config = dict(
    horizontal_flip=False,
    num_classes=20,
    embedding_dim=128,
    arch='vit',
    norm='layernorm',
    norm_position='pre',
    mlp_ratio=4,
    bias='none',
    inner_norm=False,
    pooling='class_token',
    optimizer='soap',
    beta1=0.95,
    max_precond_dim=1536,
    one_sided=False,
    weight_decay=0.0,
)
Rows from block 2, named by matrix and row number. Rows with one number belong to one neuron. Each number is 500 + 25 x the weight over its row's rms, rounded and kept within 0 to 999. All counts start at 0. Numbers have three digits each. After the name is the row's rms in percent of the matrix's.
# fc1: MLP up (model.blocks.2.mlp.fc1.weight, 1536x384), inputs 192-287
# fc2: MLP down (model.blocks.2.mlp.fc2.weight, 384x1536, transposed), outputs 192-287
fc1.445 094:552517465483480503537484532546488477524500505508518461465491500449512503486483485495507482488514532447466502499504438497527522491494455471529480525504477475513506549492539466519493519505502473488488495542531521522480520486500475501494533521530503492532502504493481487498534550509542481469
fc2.445 098:488500501499478477494502485472521474521529515508513488487474498497490533500494455465498493488470495506517499497460503558541500507487509499461501504500509543506512506527505469464551495499535545519475493489535393483435501470524516476540504511466525521500543500510503477504485455513499517477
fc1.446 094:506478484526496543495503523497505536445519535473475469489518492529532448501479524412500503514511528473471487504499523494479484501481488485522432493479505486486525515458485506487479502515479503537468482501517531484514481520508498526528516490525517479474491504507518542524492491460522534550
fc2.446 101:503547516538520501492486479525560489509482451511442504498532489517489493484512511490475544508460446508516537497474489507495534477488513497512505477480492470537531473517479479515493499513481489518525513530527431508502466457522518509508549484478523492538494496491521497473529540482503514456
fc1.447 102:514510488468519481470495500504470499555493530510485459482432483510462489507532531527493518479575506483479513549507463520521476500481555470560512537483488532479500487535499476503490512539506507454518495474527506544491515498513497482448509531522464459549541517513531463500516539482520547470
fc2.447 103:524490524502523483495491475516471492443538516504522497470477508432458468501508503484496519525504520492489487523491456444516535485448492507518523507473522506509504541500497513504508508477481467541526522493531486453473523523533511525505459500515463475520447499459478506508495538489474573506
fc1.448 094:496468462512472485494522518509516471481501517484496509528485457509481495472516473501522460505547510473524507493505484461481489478481495467525501519486514512486515516509493421498480486510529494489492491516468486518492494505489512436574479473530524500533466533481493498466512477501535493475
fc2.448 099:487491462548505491458502517512495508540519511498467513507542454520495479505481514495490468526555448501496490530453456485478482495553554467417467467523530529512471503520504460543529506442506498499521537479498504486516490514472449523502492482558501497493470519543484522542497497486515506456
fc1.449 105:512460512467526535516458532475551555541506455512485525516520522477543508462499521478475476488522523500489546500487493491490483466534539484505521526456508503536459510550501479514465499502481500525478490510490488532492502536470475490517462553514507524476534505484518480516490492458462539509
fc2.449 104:490463544498520487486537444440524488567493539504502532493537514478446502528508501498462497497512508538509448504512473511537491505503473445540505485495502544505495508491474477492450515468533486548492575513516496473472509527535437543488501486481482433497475489538516534504509508508487482503
fc1.450 104:516505510516476552495509516523503496494456469480488510494511474531508528504499499501525497492487481450487455474506543522470513500477508497469459475491513470519524479559515504488510512543538494484471465489492497512494521482511487511548474471467549491477456515490488465481527509518504498477
fc2.450 099:486491524510529525558506485500442483484492532484514508486515471522515473500500487507509479507496550498469515490474530464509532478539517512528509526531477486468520459494502513484466543504535505525503467503507468492546551479487464466466532542485513506496471495489506480513521493528528490506
fc1.451 088:527493475500431512508508474506469488525484515491551516472523501539523492511500478506518530482485490508524505505503489500475519470554511467493481531506544528469468505526481499446507494468496461472475491502481498502475513508503468528474499499479499494499481452498509525523489481484508511523
fc2.451 094:496513510494511474502525509474490513483521500457480515511495494517550511518503489477542528514525521504483496458505517472508508527472510560449492520490508492476505510520499513486503492519538513490480497450470525465535489513550522493490501487506510460492510508546523507517515501459455507514
fc1.452 099:543517497528487522485408534517478537491476512505474482499463481503523528536434522508467497505496525487565511529507473463493464532520504484502524477513497493500517501488520494514520524464487534510474499466506518516493512508501461462505533445505493532523535490510481477493514501503470499466
fc2.452 096:507453501458497510526496464532531475488482466491492504499468494498478522484511488480516466475516513491510501496509513467519515503470508494544515495464529490564512421497508501443480537488483489515473486502518519499512489533490529518489506530528461492510491466524518502519546463503500526477
fc1.453 099:523543405493485507512501518533519487521455508501479534476431463510501511499469508511475500488483496546493494525506528466450475480509487522509511496501481483517512499467480511498498550482544519457531521489499534492503548478509518498492443521516477466480503476502488519459472509477509503511
fc2.453 103:483491471517461474535513457469493538490531518524505488522461517477498524493548504477511518492495539471539476443505514488521484489484520480491462564512482476492477459518506509507506480466490504538506527502493447529527474537509543483512498490514472507483475472531532470482464482528503518494
fc1.454 101:560459491515510489507465475539518498469483510482559443462524530512498480492529513485505513528531506461501493505567505476502519452490475541505497465490527476493497491482542542507495467498553479499465464482515497467539496519518546498494497532519462472462483512476528521549527461447500485503
fc2.454 099:450448490518467539500515484490505482504511529477482502504505564495519483543508483482459522510513523528530532493426538499474484502513500479545512543507501491484482481516479492518509525492504461523478481525503509485492463478505451541492506479487475510522490523508456474556487515492495487520
fc1.455 101:478523514508509484483488503452481551490527502451518507531478506510516555529494554495500523505489511464504539505496507461517479506526504515482536528503503496460475511515486489517546527477478487498541501479444472452482519492535494500518490547516493524516509479461494489495502526514474502497
fc2.455 097:490467508489511513462473533550479498511488522493507493511545487511464532451489529469532503496503535487547499501474508473472471482499472507505487466500435527524478498523459463512515512518468552518522530526494488530472557479490514447492508509477493503506497488497529480447475488482517521510
fc1.456 091:498470466507526498503495484464502481526499561511482500530556479490456522497521426502523502466535491524485478490489537522470477467501520490484486521478494454532479491527517518579497508512474477479455468491491538484491502484510490497503528490546502527454503544517543475521490497519463484474
fc2.456 097:514524511503496492507456493522463496520537497509506490505476515522537522476501470514495504492478510502517489539532485465479504517479512538520538491509481489509515456478493523519487518516522531498438482522486490541532517493487497502480547475496501495563516477486505501524522532475531512575
fc1.457 098:520499485512543466511497485551488470520499498432478478474506493474478553493478469500513505533438501506537528489483518473509481533470463528473494504473479473479508481498511493431510509510475500534473526524516519478493495514494480475497503548528502538486488451500523475469512544496454507506
fc2.457 098:531456510453520498534485497461499488475516544487516549495493476510508511490454533459481527505505484485536501474501466455482467531464557472563486512514483538509538474509540546481526524509508535532518482499483525513506568492530480525472484511481539512504491496517463479479490508467491530496
fc1.458 099:512474500474483545523561525461510535504512508506481492528494537512501514537494503484481485530530529484531486498516498500523509495477518499459502496495536478485478522522500503515496511478515566518494469502485488531483499495516560469458482470459467520441495392487514517516493517536522494517
fc2.458 099:508466501461503493517497476492451460506469492494484481540517506479509458497550510505494523459527516510510487520469505509494494502545496498482476517539489534524504492520504483501468464538481518504460479536525536461541437491526523490496483483505493461463459504503481467487476512487427478510